Rows from block 4 of the text encoder, named by matrix and row number. Each number is 128 + 24 x the weight over its row's rms, rounded and kept within 0 to 255. All counts start at 0. After the name is the row's rms in percent of the matrix's.
# q: attention query (text_encoder.blocks.4.attn.q.weight, 256x256), inputs 128-255
q.85 109 [105 104 139 144 118 135  64 155 164 113 120 170 173 110 142 174 135 104 107 139 110 161 160 115 104  65 115 168 144 153 163 157 130 159 105 116  91 115 116 111  96 105 150 125 128 172 101 114 132 149 144 162 116 105 145 111 146 111 124 122 102 135 124 118  91 170 132  97 131 144 127 150 140 114 130 122 132  90 145 127  83 137  90 119 156 125 115 117  88 115 112 164 129 183 107 145 158 126 117 165 155 126 164 143 122  84 166 148 123 167 143 152 151 136 137 142  83 125 140 145 123  94 124 129 111 128 136 117]
q.86 084 [120 106 117 127 130 140 128 130 117 109 124 117 120 143 112 137 108 105 142 116 114 163 164 156 124 122 135 138 109 112 130 125  71 159 142 119 163 153 126 125 170  93 133 133 137 112 104 117 100 150 143 113 111 132 136 168 128 118 172 115 129 156  87  97 174  90 132  89 136 131 100 112 131 120 127 168 102 128  90 138 144 146 126 137 104  99  57 122  95 149 110 133  94 166 119 152  87 115 161 113 125 143 125 107 113 155 105 127 151 133 134 126 144 118 131 120  94 109 161 116 143 121 117 113 115 117  89 182]
q.87 115 [129  74 117 129 146 144 113 142 130 104  94 161 152 144 114 156 125  96 118 155 101 122 130 126 117 106 114 155 156 144 137 135 164 130 144 127  75 159 100 124 157  80 153 145 111 138 152 158 117 132 149 154 124  88 141 148 104 112 121 113 133 123  95  95 123 156 126 105 124 115 126 119 123  52 111 153 120  98 138 109  84  93 145  82 179 110 118 118 153 149 101 108 173 135 144 164 160 158 115 120 134 184 150 160 125 116 163 164 133 165 114 121 130 134  98 142 134 113 168 143 121  87 150 132 115 126 112 145]
q.88 085 [126 124 157 150 179 130  93 166 159  73 133 113 139 142  84 128  78  90 156 165 153 149 155 149 129 141  99 112 123  98 146 105 155 117 136 155 132 133 122 156 137 135 177 155 111 114 128 144 116 118 119 128 164  74 149 176 122  96 114  99 141 110 108 141 102 133 110 126  99 147 154 120 105 133 109 174 128 145 122 145 119 114 108  66 168 165 141 112  81 109 124 120 116 139  62 146  83 159 137 151  93 147 150 140 129 163 159 141 124 179 116 124 136 118 160  99 101 156 177 106  91 135 114 163 114 115 114 143]
q.89 079 [110 149 134  98 105 146 141 100 147 168 114 165 165 147 180 134 108 129 132 135 111 170 130 137 142 132 104 170 126 129 171 124 136  81 144 107 132 125 144 136 137 105 112 149  86 172 102 105 168 129 128 129 163 126  86 129 147 132 151 155 133  91 128 145 134 147 100 144 110 105 119 130 156 123 114 146 118 121 107  91 143 121 132 121 134 112 123 109 128 129 148 126 154 138 157 164 159 134 157 111  87 135 146 104 150 122 122 156 134  94 125  95 111 132 105 115 169 117 148 162 127  76  88  92 151 138  80 176]
q.90 076 [139  95 166 110  99 145 151 135 125  94 138 122 104 113  65 107 139  89 112 160 136 149  85  94 159 143 164 137 146 109 133  92  98 165 126 121 145 102 128 121 146 170 144 152 149 151 170 147 138 121 118 144 151  79  96 114 118  75 133 136 156 125 138  89 150 111 109 114 150 133 136 116 141 133 158 122 135 146 106 188 122  92 148 142 117 126 135 167 128 151 141 139 100 120 154 125 109 149 110 122  95 166 152  98 163 126 105  91 151 132 124 148 130 108  62 118 101 137  99 140 134 116 130 153 140  96 158 112]
q.91 086 [155 134 167 108 113 111 146 128 151 181 118 119  97 128 120 155  83  80 125 159 111 142 133 170  69 144 134 123 108 119 142 126 101 147 142 131 106 103 132  89 141 125 122 154 130 142 106 101 140 135 128 111 128 125 100 128 131  85 192 166  82 127 112 109 122 110 152 131 131 135 133 114 126 108 156 145 159 129 114 137  93 144 151 119 143  87 122 123 115 130  93 118 134 168 118 136  88 119 125 120 119 117 154 136 139 114 111  92 142 124 134 101 155 152 104 138 113 103 117 134 138 162 147 154 169 156 112 138]
q.92 084 [143 110 133 154  79 113 149 141 118 116 116 144 134 105  96 120 120 140 114 108 125 132  81 127 134 142 136 160 114 152 104  91 126 106 125  96 131 154 137 129 122 123 128 157 158 114 102 166 146 113 138 158 111 146 122 110 150 145  78 115 166 127 130 107 171 135 144 125 153 163 110 114 149  93  85 103 147 102 127 153 126 123 180 154 169 142 156 103 136 110 118 103 139 130 154 107 134 135 129 117  93 137 156 130  97 114 119 155 122 146  92 118 153 109 105 130 112 114 155 107 101 123  98 120 110 151 150  95]
q.93 083 [103 167 130 120 132 155 124 121  96 117 136 137 109 142 116 117 170 123 119 129 114 161 133 127 154 166 119 115 132 113  84 103 100 157 140 113 158 151  98  94 129 129 101 102 121 145 120 101 135 149 103  93 163 175  87  94 128 140 137 133 135 121 102 141 102  91 145 156 112  99 168  95 114 141 113  94 120 105 100 107 118 164 123 132 120 147 170  93 146  91 112 106 122 119 126 156 147  97 165  75 116 101 121 124 131 115 113 129 110 114 141 134 107 136 100 153 140 103 128 132 155 123 136 139 105 115 108 130]
q.94 078 [ 90 114 146 156 116 105 150  91 128 102 159 106 114 116 161 114 150 155 102 114 134 114 107 113 138 147 121 138 110 116  75  96 115  91 112 148 117 141 147 154 163 146 100 126 115  86 106 142 149 112 114 105 155 134 104 190 108 104  83 111 113 171 122 114 182 111 119 112 128 139 120 127 119 168 144 154 123 131 147 130 160 107 132 121 167 128 156  89 115 104 137 104 133 139 152  96 120  91 126 108  97 103  99  92 105 132 137 163 127 144 118 119 120  94 147 141 107 122 117 129 147 143 124 117 176 153 120 126]
q.95 080 [101 132 144 138 142 153 158 103  97 160 124 134 169 146 148  80 133 121 127 134 129 157 116 158 137 126  75 113 114 130 132  93 125 149 107  97 126 152 131 134 132 114 107 101 143 103  95 156 115 125 154 101 140 148 109 108 128 139 102 118 157 158 140 157 128 134  88 193  89 104 125 132 139  95 112 122 144 128 116 184 139 148 167 146 114 146 129 129  83 137 146  85 102 123 107 108 136  62 150 139  98 165 160 141 155  66 103 148 113 124 150 115 134 133  93 164 108 165  96  94 154 129 117 135 133 140 155 108]
q.96 153 [113 132 134 169 100 102 166 124 135 108 159 123 138 110 138 115 158 110  67 133 131 116 146 101 115 124 142 120  98 143 142 115 148 103 110  94 158 133 117 124 130 134 101 183 142 142 105 118 116 115 110 159  91 175 110 154 119 125  96 144 135 145 102 135 127 119 144 151 114 175  93 159 157 144 110 124 117 137 101 132 118 132  98 156 135 146  59 160 147 174 186 114 111 103 135 100 204 137 143 133 152  84 121 106 123 103 150  69 147  96 103 121 153 135 155 151 159  96 112 130 152 138 105 103 131 106 145 139]
q.97 110 [120  90 125 143 109 129 131 134 127 136 134 122 108 126 132  96 133 135 160 128 167  98 152 123 112 117 115 161 151 128 145 163 123 115  89 128 172 141 107 182  73 155 134 143  84 114 107  92 132 141 123 109 138 133 120 102 144 171 147 158 144 178 170 134 117 155 160 193 114 106 134 135  98 152 116 185 110 102 118 136 110 129  97 132  98 118 119 136 123 156 135 131  98 151 140  94 117 147  96 139 134  95 135 142 133 123 124 137 138 148 154  94  96 138 121 131 100 161 144 132 128  99 174 138 119  80 110 141]
q.98 149 [141  96 144 112 168 116 115 129  93 157 177 107 102  86 113 146 121 123 149 105  85 104 124 147 130 162 120  94  94 137 154 171  85 126 113 130 146  96 133 119 161 186 147 126 155 122 114  89 122 123  87  80 130 151 124  96  92  93 142 165 120 138 131 180 154 104 104 171 124 154 141 128 101 149 139 103 158 150 123  88 160 132  94 132 125 106 118 162 110 114 163 136 100 110 134 115 154 118 140 124 152  96 132 106 159 149  71 116  95  94 112 100 159 101 150 133 135 153 105 139 121 161  99 142 125 139 139 116]
q.99 128 [ 96 152 149 170  88 136 129 141 153  95  99 171 156 171 155 143 139 112 102 112 125 174 140 162 103 116 110 147 165 150 113 101 174 115 158 136 130 121 106 139 117 116  99 160 101 145 110 132 116 105 146 154 149 120 117 126 119 144 107  86  84 106  71 102  93 144 126 104 140 103  81 131 136  77 113 116 106 114 149 133  99 115 111 166 168 150 161 113 152 107 125 147 172 149  91 139 140 166 105 126 138 119 139 147  79 137 154 156 154 166 138 141 133 140 121 126 130  86 146 112 143 122 141 106 158 132 101 138]
q.100 104 [116 126 147 136 114 104 120 186 155  89 137 110 135 139 134 160 110 107 112  97 118 113 138 169 100 101 185 128 142 128  94 135 128 147 145  90 111 111 132  81 137 175 158 176 120 144 117 100  81 109 105 163  88 114 131 137  98 144 119 130  93 156 136 159  85  93 155 118 129 168 134 136 137 146 112  99 107 118 136 132  90 116 125 115 140 125 146 137 140  90 135 105  95 121  90 138 125 170 109 147 197 129 104 120 124 122 152 114  97 164 120 104 126 122 159 118 131  98 141 162 169 139 138 113 144 132 130  96]
q.101 114 [130 137 170  73 135 159 103 142 115 156 135  94 103 127 123 121 158 144 152 175 146 140 101 111 162 129 150 106 145 149 101 151 124 122 167 108 126 166 128 143 108 141 172  80 135  91 133 149 163 148 189 119 153 148 130 118 149 120 136 178 112 104 118 128 101  96  92 190 135  74 161 120 137 129 126 121 114  98 145  97 167 149  93  91 118 123 156 123 136 132 123 102 145 116 117 108 109 103 155 126 115 184 120 127 159  87 111 160 135 133 134 182 133 135 124 121 128 173 134 145 108 108 134 148 113 117 134 129]
q.102 085 [ 95 137 119 124 153 142  82 120 164 115 154 114 142 106 160  95 119 129 133 174 128 126 109 123 141 153 145 118 155 106 161 134 159 156 155  80 128 114 118 137 156 145 114 125 115  88 165 142 135 131 132 165 143 148 151 165 113 108 141 135  84 103 116 126 118 141 105 155  95 139 140 100 148 133 135 125 144 139 154 125 163 161 120 133 126 135 137 176 133  99 132 103  97 105 133 131 136 153 104 147 113 141 149 151 135 148 171  77 133  89 129 111 139 128 150  92 138 142 114 146 110 161 133 141 161 169 126 106]
q.103 089 [117 138 130 130  59 156 151 137 115 159 104 132 116 137 132 163 148  83 106 133 156 157  96 189 176 167  93 103 134 147 126  97 139 131 170 140 131 133 132 105 142 114  88 130 134 104 124 158 124 114 139 106 129 123  90 144 176 125 154 122 101 135 149  88 103 134 117 133 146 133 163 134 114 123 149 128 128 115 150 146 132 120 107 130 149 145 150 123 106 129 105 124 133 150  98 122 117 125  78 157  82 128 137 153 114 112 125 167 161 108  94 156 146 109 126 108 133 138 168 120  95 113 155 155 164  93 154 120]
q.104 091 [141 171  81 130 153 119 142 127 122 124 144 142 124 123  89 118 163 152 135  70 152 169 152 125 143 166 124 130 123  95 127 158 149 128 132 127 133 113  97 126 109  88 181 163 116  99 139 162 128 129 145 132 113 153 152  72 114 119 171  99 105 129 108 113  96 137 146 132  94 101 139 134  99 169 119 128 133 104 121 178 147 108 162 117 135 133 184 114  91 108 114 173 135 124 104 125  99 110 130 125 100  83  81 168  90 124 114 167 132 152 115 155 102 101 106 113 160 127 130 111 161 116  90 183 134 132 115  99]
q.105 094 [146 119 123 132 117 129  81 134 121 134 115 134 181 129 145 107  99 107 159  75 158 116 163 123  79 122 129 132 151  88 134 161 126 121 147 131 146  74 140 164 131 106 102 163  98 128 150 102 145 173  89 134 160 109 145 130 138 141 135 126 107 133 138 118  82 178 182 131 116 146 150  97 151 163  73 150 112 147  81 111  97 111 191 124 118  89 107 110 151 151 132  92 131 129 101 124 110 120 126 124 149  96 108 143 130 146 147 112 146 152 141  72 129 131  97  86 122 114 155 132 128 113 117 130 108 134 101 117]
q.106 080 [118 159  76 110 146 150 165 128 103 132 155 138 118  85 149 108 144 177 136 130 110 130  90 110 148 131 130 130 157 154 116 150 134 154  92  77 128 168 144 132  97 133 131 151 159 119 110 157 141 115 145 134  79 116  93 139 136 147  99 135 131 117 123 116 124  91 145 103 118 100 101  94 153 127  90 125  72 125 134 101 158 120 113 134 123 151 106 124  94 175 126  87 118 167 145  91 162 103 105 144 154 168 153 168 124 111 121 141 180 103 139 173 113 100  98 160 115 138 107 107 125 119 141 114 144 116 141  98]
q.107 084 [129 118 107 170 116 115 133 157 151 138 158 107 119 151 115 146 104  89 112 103 125 113 144 117  95 158 129 129 169 120 130 139 120 133  93 122 130  84 130  85 133 113  92 119 141 135  83 106 138  95  90 158 128 161 121 151 144 156 102 145 123 129 101 136  92 100 166 153 122 150 127 119  98 124 134 141 126 116  99 125 116  99 124 169 113 150 146 134 101 114 182 122 125 187  89 127 109 159 140 150 118  86 150 155 130 125 114 101 113 174 115 128 122 108 105 139 167 118 122 140 180 119 119 140 188 116 146 138]
q.108 091 [108 152 135 123 123  95 146  69 115 142 115 120 139 103 113  92 137  94 129 160 123 115 110  93 160 142 131 138  98 122 105 151 116 112 150 101 121 190 140 122 147 153 141 157 111 102 149 156 163 141 160 139  90 168 107  82 147 134 107 162 164 160 106 103 133  82 136 116 187 124 143 122 155 124 132 133  90 101 108 129 154 176 165 154 111 114 132 113 124 144 104 105 147 112 159 118 112 124 138 116 107 140 121 130 124  98  72 156 173 122 120 155 120 142 111 122 134 116 159 118 133 129 172 140 110  99 133  98]
q.109 092 [163 126 134 114 121 166 125 168 142  89 103 134 138 137 141 143 116 134 109  99 100 119 102 112 110 144 140 140 147 115 127 136 135 184 149 156 154 125 104 119 135 108 125 102 118 134 115 112 175 181 103 108 138 144 143 151 151 129 116 148  82 146 128 104  91 122 152 142 112 130 125 148 101 123  96 135 150  93 136 155 100 135 120 133 156 129 112 101  99 101 117  97 132 144 138 116 163 157 131  89 114  82 108 114 100  90 100  98 120 183 128  88 109 204  91 119  90  97 147 129 133 154 117 162 105 154 147 158]
q.110 083 [136 158 130 134 142 142  92 119 115 116 139 123 124 109 108 152 113 121 132 115 116 108 131 133  70 118  96 119 144 129  73 121 136 111 131 147 146 134 143 118 144 118 120 122 142 128 150 105 171 122 171 103 149 146 185 161 191 109 144 139 132 115 127 122 120 133 138  81 123  81 168 160 115 100  97 127 111 120 168 145 122  88 129 113 146 136 134 138 156 129 145 166 159 158 157 111  96 100 126 116 130 112 104 153 103 137 150 136 138 124 107 128 112 143 115 134  99 113 114 160 135 104 102 158 165 169 114 109]
q.111 086 [127 124 110 132 144 124 101 120 138  87 123 116 131 103  97 145 144  95 120 111 134 197 175 134 139 155  63 148 151 113 128  85 106 116 124 146 126 140 114  96 135 117 114 132 101  85 145 170 108 122 114 121 143 130 136 133 164 153 109  76 157 133 102  81 105 136 144 150 112 107 119 113 118 158 113 124  96 109 118 119 128 143 174 121 100 122 111 103  62  87 123 148 130 108 109 116  75 134 122 139 152 142 117 141  86 167 137 188 121 131 121 151 140 130 143 141 151  95 145  82 143 117 144 150 136 143 137 122]
q.112 087 [144 114 165 117  95 132 136 143 117 127 140 106 126 129 144  85  99 137  93 110 145 147 136 108  95 176 132 131 112 141 111 112 144 129 182 171 119  76 126 112 151 116 139 115 128 132 113 130 113 125  64 118 147 132 154 155 152  93 152 177 141 158 125 178 160 133 139 111 117 135 141 113 104 159 109 136 152 142 122 117 168 121 133 164 109 168 112 138 132 148 135 102 115 115 148 115 131 108 181 163 110  89 127 133 154 139  89  93 166 144  95 129 138 159  81 114 167  94 126 129 121 154  93 114 110 148 122 127]
q.113 127 [112 133 103 154  93 101 153 139 145  92 108 147 143 151  99 131 152  96 154 110 152 124 136  95 124 113 129 112 128  93 113 167 153  86 138  96 116 120 135 101  91 142 113 150 143 122 104 102 107  75 153 189 116 116  67 122 129 155 112 103 147 134 123 114  92 156 164 119  91 146 122 144 141 130 140 132  81 107  85 158 102 128 165  89 104 116 122 170  85 149 141 142 118 140 104 129 110 151 118 146 125 145 136 177 120 103 151 112 134 135 126 113 119  91 107 121 147 121 126 122 124  94 177  82 130 106 146 101]
q.114 123 [146 128 150  89 117  75 118  84 125 154 125 136 122 100 105 112 136 136 168  84 121 160 143 129 130 108 113 123 105 136 170 159  89 123  92 119 110 156 178 138 136 165 104  92 118 158 144 135 103 137 116 118 125 115 126 110 113 130 129 162 124 150 100  90 116 137 110 165 153 149 153  98  61 101 179  93 149 139 151 111 136 185 115 140 113 170 113 169 108 127 137 123 111 118 112 112 125 144 138 139 111 166 120 102 102 163  87 109 127 105  95  84 134 119 132 134  73 157 145 140 140 146  87 130 107 138 122 115]
q.115 109 [106 187 117 164 113 148 161 127 154 120 108 129 140 105 122 139 136 132 165 145 154 111 114 130 168 158 133 127 116 170  92 104 122 131 143 111 112 135 137 172 111 132 144 120 142 102 130 115 168 136 139 116 150 152  86  90 111 136 142 136 152 111 122 154 131 110 161 130 113 106 109 161 103 119 174 172 126 126 155 132 172 151 121 157 142 155 144  79 144 102 121 146 101 156 144  98 119 128  87 107 101 167 140  86 115 120 114 196 158 131  90 107 131 105 108 182 152 176 122 111  98  94 117 112 126 134 109 112]
q.116 090 [105  98 160 133 102 134 137 106 116 163 110 146 144 147 140 100 133 141  97 142 149 144  98 138 114 133 118 141 169 166 121 101 101 144 137 117 151  91 159 110 178 140 108 155  88 120 144 135 154 149 115 124 101 117 141 150 145 125 149 109 127 121  99  74 107 115 168 120 169 169  95  70 124 117 152 166 150 139 156  90 121 135 135 116  91 159 134  92 149  85  96  90 115 121 112 136 103 153 159 127 131 148 151 107 122 162 148 168 129 156 123 134 148 128 128 141 147  98 162 145 153 119 152 120 106 145  98 148]
q.117 088 [121  98 126 132 123 120 110 126 175 165 112 126 141 106 157 120 134 123  61 128 118 120 133  98 113  99 124 146 114 160 104  95 116 135  98 113 115 124 110 114 172 140 110 157 114  93 131 118  96 126 125 131 101 127 121 108 119 123 146 103 139 127 138  87 135 137 145 104 113 152 139 170 175 141 119 171 125 117 142  93 145 130 139 154 101 153 108 127 111 118 127  77 120 159 115 105 165 102 127 149 196  97 104 106 132 107 135 163 117 106 138 163 139  96 169 135 192 117 142 136  96 184  99 115 144 138 102 120]
q.118 087 [162 132 125 136  77  94 143 103 143 117 107 161 121 110 104 113 141 103 125 175 137  74  97 101 148 130 128 143 115 124 134 139 138 104 117  92 133 182 123 145 122 145 107 175 146 104 131 119  79 148 114 178  82 141  96  87 148 104 105 155 138 134 157 116 113 110  89 138  99 152 118 169 160 141 125 115 108 157 107 158 128 107 156 152 136 112 138 173 108 129 115 110 105 126 138 133 134 137 123 131  98 122 166 132 158  94 109 105 106 114  95 116 163 131 114 150 146 143  85 108 139 118 136  74 133 113 189 139]
q.119 092 [102 131 150 116 137 151 107 113 129 108 145 114 132 158 136 174  68 119 117 148  91 122  97  99  98 145 153 138 121  93 134 132 158 153 159 159 110 109 109 133 175 105  87 133 143 131 166 140 119 110 126 132 116 114 185 162 114 137 147  99 105 126 133 160 121 147 151 143 139 150 133 129 103 120 107 114 140 137 140 137 111 131  94 108 138  81 137  82 169 147 125 148 114 151 165 147  74 174 115  97 126 105 134 150 134 150 178 125 107 166 149 133  85 150 162 125  89 126 140 150 164 125 110 153 147 140 139 148]
q.120 088 [131 124 114 120 100 142 105 125 134 136 160 131 151 149 157 118  85 170  97  84 144 168 163  99  63 144 109 162 122 112 143 107 139 146 104 159 150  88 109 145 165 117  96 111 130 110 136 113  80 145  89 115 107 108 152 155 113 145 162 105 144 164 103  92 114 116 193 122 147 142 104 143 142 108 146 145 138 138 118  96 138  79 140 143 108  73 134  92 141 128 139 154  93 118 123 132 138 127 153 111 192  97 114 120 138 146 136  97 138 124 113 109 101 121 128  93 157  98 145 125 138 126 147 117 115 118 143 167]
q.121 087 [150  98  86 119 123 123 114 140 144  90 138 144 152 149 141 159  85  87 123 124 110 148 159 139  98 121 102 163 147 136 126 160 169 141 135 158 105 108 120 110  90 138 121 146 130 160 103  74 138 113 126 136 108 121 108 152 140 135 121 151 122 112 102 123 129 119 132 140 157 167 134 105 113  99 119  93 104  94 122 164 106  92 136  85 154  92 109 151 166 134 117 115 109 150  97 111 119 182 138 125 129 122 159 145 129 109 123  96 113 171 138 113 127 134 146 113 136 127 150 179 131 105 174 113 163 153 132 114]
q.122 084 [105 133 128 127  98 104 120 168 131  81 106 154 149 178  85 142 111 141 146 132 120 148 144 158 123 170  98 129 106 127 143 131 186 117 128 139 125 102 138  73 122 137 101 156 132 111 123 143 158 140 124 151 148 116 123 143 135 116 147 134  65 122  95 144 109 153 157 130 120 115 130 177  92 132 142  98 165 149 127 122 114 110 115 138 121 141 140 120 145  91 111 163 144 101 126 173 105 118 139 135 143 128 164 109 125 110 170 131 130 133 123 117  92 128  99 129 125 147 100  99 135 132 103 112 116 173  96 134]
q.123 085 [ 96 135 104  99 114 140 168 139 134 152 112 145 115 144 116  81 135 154 169 158 146 129  94 143 184 176 145 114 114 101 126 120 164 174 146 100 134 114 128 149  82 153 191 153 115 143  84 128 132 135 173 134  92 149 104 144 141 122 117 110 141 139  89 144 129  96 113 118 122 140 124 121 129 176 133 101 134  96 149 159 117 147  95 147 141 136 147 143 103 140 111 177 106 125 159 114 120 121 137 109  83 146 142 148 124  76 128 118 113 156 134 121 102  92 113 149 154 161 128  91 112 105  78 141 133  95 203 102]
q.124 077 [144 122 123  90 105 159 132 133 152 114 134  87 121 119 111 105 116 175 145 125 182 148 128 158 124 148 125 120 130 129 157 154 125 145 134 121 136 146 158 142  93 113 107 122 121 151 119 123 164  98 156 141 142 150 118 164 135  88 151 154 151 141 146 128 142 127 100 146 128 150 157 108 136 124 160 102 119 154 143  87 126  91 102 140 127 140 165 111 142  87 143 134 109 106 117  88 134 140 103 145 113 142 114 129 110 109 159 161 154 123 111 107 152 113 109 109 109 158 162 144  92  96 127  92 148 135 114 114]
q.125 082 [133 129 132 179 107 143 100 100 128 135 134 128 117  90 137 132 136 128  89 177 115 151  96 113 141  80 145 135 169  99 132 137 119 152 151  71 105 111 146 129 169 124 145 134 101 141 122 108 179 138 143 155 122 139 115 129 172 123 108 120 115 120 122 120 130 157 150 169 114 111 118 148 145 126 106 157 142 116 149 134  99 131 147 148 167 131 100 114  86 101 128  73 147 138  97 119 131 131  71 130 149 166 105 144 133 152 160 118 131  97 100 159 145 128 143 111  94 109 115 119 126 147 143  83 105 139  95  72]
q.126 096 [155  91 125 126 119 131 121 165 114 120 108 109 129 123 138 129 126 145 147 153 160 112 124 135 164  89 142 141 146 151  89 154 136 133 143 118 121 119 153 125  99 114 124 119 144 145 131 143 101 135 171 110 103 136  90 124 117 113 137 142 120 125 151 132  91 140 115 194 109 146 139  94  84 131 163 113 136  99 137 118 153 127 152 138 103 139 122 118  96 165 105 124 129 154 100  87 122 162 128 123  90 127 164  90 155 109 122 102 127 106  99  97 146 142 112 151 143 146 125 199  86  93 154 140 130  92 121 116]
q.127 081 [105 149 151 124 112 120 140 175 115 107 126  91 102 109  78 120 109 126 118 167  90 154 131 144 123 142  73 137 150  97 135 167 125 176 117 126 130 115 135  64 169 125 145 139 142 116 160  92 135 103 113 162  96 119  87 109 105  92 166  97 120 141 121 130 103 101 112 132 104 143 151 105 129  88 140 135 138 171 103 142 110 166 100 132 111 131 170 168  82 108 114 149 144 116  87 111 126 156 150 118 106 167 150 132 164 123 108 112  79 109 106  98 106 153  81  86 135  95 133 150 151 109 152 154 116 127 139 108]
q.128 112 [144 106 160 106 159 128 108 141 104 159 120  96  72 143 115 159  92 125 177 106 144 112 138 151 123 112 139 120 124 127 131 183  97 120  85 139  99 132 176 130 152 162 131  91 166 105 127 120 107 163  86  97 164 128 100 119 124  71 160 168 117 120 141 161  98 111 114 156 110 123 156 121  83 131 155 109 139 151  95 149 120 129 104 112 112 141 121 187  95 112 122 137 124 129 120 127 108 106 109 157 116 156 141 103 125 128 102 107 110 143 134  92 175 153  91 135 145 163 130 128 145 137 116 133 117 138 166 149]
q.129 124 [113 157  83 142  99 116 153 104 125  90 113 185 143 134 128 116 131  96 110 131 152 131 138  77 150 114 113 119 124 134 147 123 148 137 115 137 100 132 140 117  90 118  80 127 109 138 126 142 130 139 168 150 101 106  79 107 150 152  56 115 145 121 105 107 123 136 129  92 146 136  77 128 156 111 123 172 115  70 101 145 106 101 125 135 185 138 136 131 143 141 108 128 126 154 137 115 130 153 123  93 126 143 163 134 116 119 147 149 158 133 121 150 115 117 104 141  94 105 124 123 111  75 167  89 133  89 119 109]
q.130 124 [145  86 150 104 170 121 125 129  83 133 136 131 147 138 176 158  85 183 134  83 136 129 174 114 113 164 103 104 131  87 124 165  81 135 122 139 166 122 155 109 138 128 135 109 146 128  99  99 145 127 135  75 147 138 168 175 114 116 122 148 133 149 144 153 153 147 136 139 111 119 119 117 132 149 148  96 122 160 114 111 140 116 115  85  88  64 109 137 132 111 102 131  85 128 137 120 103 121 133 103 158  76  98 140 146 163 144 124 150 122 123 128 124 103 148 121 141 119 112 120  75 143 125  99 106 146 138 121]
q.131 112 [138  94  99 114 143  87 123 136 143 122 103  99 117 131 147 105 122 173 147 116 162 111  77 151 155 133  88 117 113 107 114 163 124 141 155  76 102  98 197 135 160 147 140 125 149 147  90  98 150 122 143 111 123 126 119 117 115 104 116 128 141 114 117 134 158 138 102 156 102 144 150  87 113 105 182 115 137 145 120 118 168 178 150  79 112  97 118 136 122 130  94 163 106 112 139 130  95 123 112 127 101 171 144  85 155 126  97 128 171 108 107 105 143 120 104 143 150 148 125 125  93 156 147  87  96 152 107 116]
q.132 110 [ 77 109 146 164 137 174 104 136 133 129 136 141 164 157 134 129 150 100 130 104 107 149 110 151 150 133 125 159 174 103 110  86 163 154 140 168 115  97 119 118 128 118 113 145 116 128 143 165 140 111 113 143 129 125 139 153 149 130 143  85 126 129 111 115 100 156 155 149 117  97 120 141  87 117 100 115 156  96 167 114 126 166 142 174 111 134 147 115 100 122  97 153 163 159 150 129  94 134 108 125 117 117 127 115 100 118 161 154 115 155 128 136  96 148 132 124 149  97 148 118 173  88 123 132 107 104 148 119]
q.133 093 [129 133  94 137 111 113 111 133 159  72 102 153 163 168 149  97  84 135 101 110  82 171 131 163 120 153 156 104 122  98 135  94 170 136 114 147 126  80 116 160 113 118 105 151 135 122 174 163 133 131 130 120 138 125 168  99  86 157 118  78  94  78 124 113 123 179 137  85 139 131 124  86 119 131 129 110 106 130 113 105 103 135 167 131 154 118 113 116 103 136 118 127 161 139 133 114 144 141 153 156 155 104 129 170  64 112 105 133 139 129 133 103  97 116 139 144 152 132 119 155 170 107 166 163 145 120 153 167]
q.134 094 [127 162  80 109  99  88 144  92 141 131  93 136  96 116 155 114 121  94 104 103 136 115 136 117 120  88 142 164 129 105 110 146 122 130 110 118 100 160 142 137 127 108 124 149 144  99 148 123 104 154 153 171 148  78 100 118 142 133 124 114 131 106 165 104 155 166 132 112 138 183 127 128 117 115 147 154 139 119  90 170  80  96 159 129  98  90 169 149 129 166 103 135 127 109 156 136 105 100  86 152 139 129 113 126 116 128 175 136 100 130 173 122 152 102 110 135 126 113 115 105 129 141 127 125 120 129 153 161]
q.135 096 [120 140 112 125 158 134  95 118 136 133 110 150 141 129  81 102 127 170 153 131 142 162 113 113 149 145  55 118 124  80  90 110 158 161 192 126 105 137 125 112 139 147 122 140 158 129 123 165 141 135 110 153 127 137 126  97 133 129 144 129 131 165  81 111 119  94 164 123 131  88 112 112 141 160 136  93 156 119 153 133 163 149 169 144 116 169  77 133  93 128 105 120 118 134 137 114 106 157 150 160 128 100 107 139 126 108 103 109 144 122  94 164  97 131 137 107 141 141 114  93 155 140 159 150 135 126 145  98]
q.136 104 [116 158  90 143 125 104 154 130  79 108 160  97  92 118 144 164 136 139 140 104 132 135 116 112 117 131 118  94  90 136 117 111 147 131 131 154 127 126 143 132 140 165  93 124 147 118  91  94 102  91 130 102 117 169 147 149 119 137 102 142 129 133 100 156 157  94 126  89 186 117  73  86 125 130  94 144 107 149 103 160 159 149 159 155 142 166 118 162 161 133 146 135 108 124 141  97 128 161 143 106  83 107 110 118 134 145  90 104 177  97  94 115  77 140 155 105 109 114 120  81 111 144 134 123 163 145 147 129]
q.137 089 [129  98 118 108 144 105 127 140 122 106 103  84  96 140 136 145 111 117  95 116 152 165 112 141 146 159 143  96 152 124 115  99 118 108 158 130 133  81 149 138 143  95 157 135 141  69 169 139 157 140 170 125 159 111 140 161 134  87 120 108 124  85 138  78 135 135 121 101 127 105 127 128 145 148 164 132 157 120 170  95 153 112 137  49 101 119 136 138  86 108 122  90 140 141 149 132  99 105 123  91 129 197 140 121 121 119  91 131 137 183 141 147 174 117 119 117 142 109 155 185 109 117 124 106 109 138 120 117]
q.138 081 [127 116 130 109 109 115 127  99 180 104 141 157 148 121 124 164 118 166  73 129 150 137 152 112 130 121 102 143 162 153 126 130 117 153 151 129 109  98 155 152 125 118  72 128 119 132 121 142 119 116 102 131 107 128 132 100 170 166 135 135  98 151  71 118 124 153 158 146 177 117 118 122 146 141 179 106 143 130 157 141 110  97 123 146 135 129 118 136 127 115  98 157 119 147  88 173 167 129 161 155 142 105 150 140  94 123 134 107 149 120 100 114 100 168 102 116 156 114 131 118 155 107 182  99 105 107 161 168]
q.139 085 [123 144 134 141 151 131 149 149 119 129 132 124 165 106 145 118 106 137 112 155 159  76  99  82 105 140 132 156 125 145 108 161 149 149 101 111 192 104 125 116 105 117 161 130 126 105 175 128 132 135 104 165 106 167 127 144 123 128 142 110 147 169 140 167 189 129 114  92 144  81 112 145 121 104 131 153 118 136  99 167  95 139 143 177 187 124 127  86 125 147 121 129 146 135 151  70 106 115 138 143  90 134 158 134 162  98 134 130 120 114 116 128 155 135 107 149 134 143 105  99 184 103 117 125 110  96 141 148]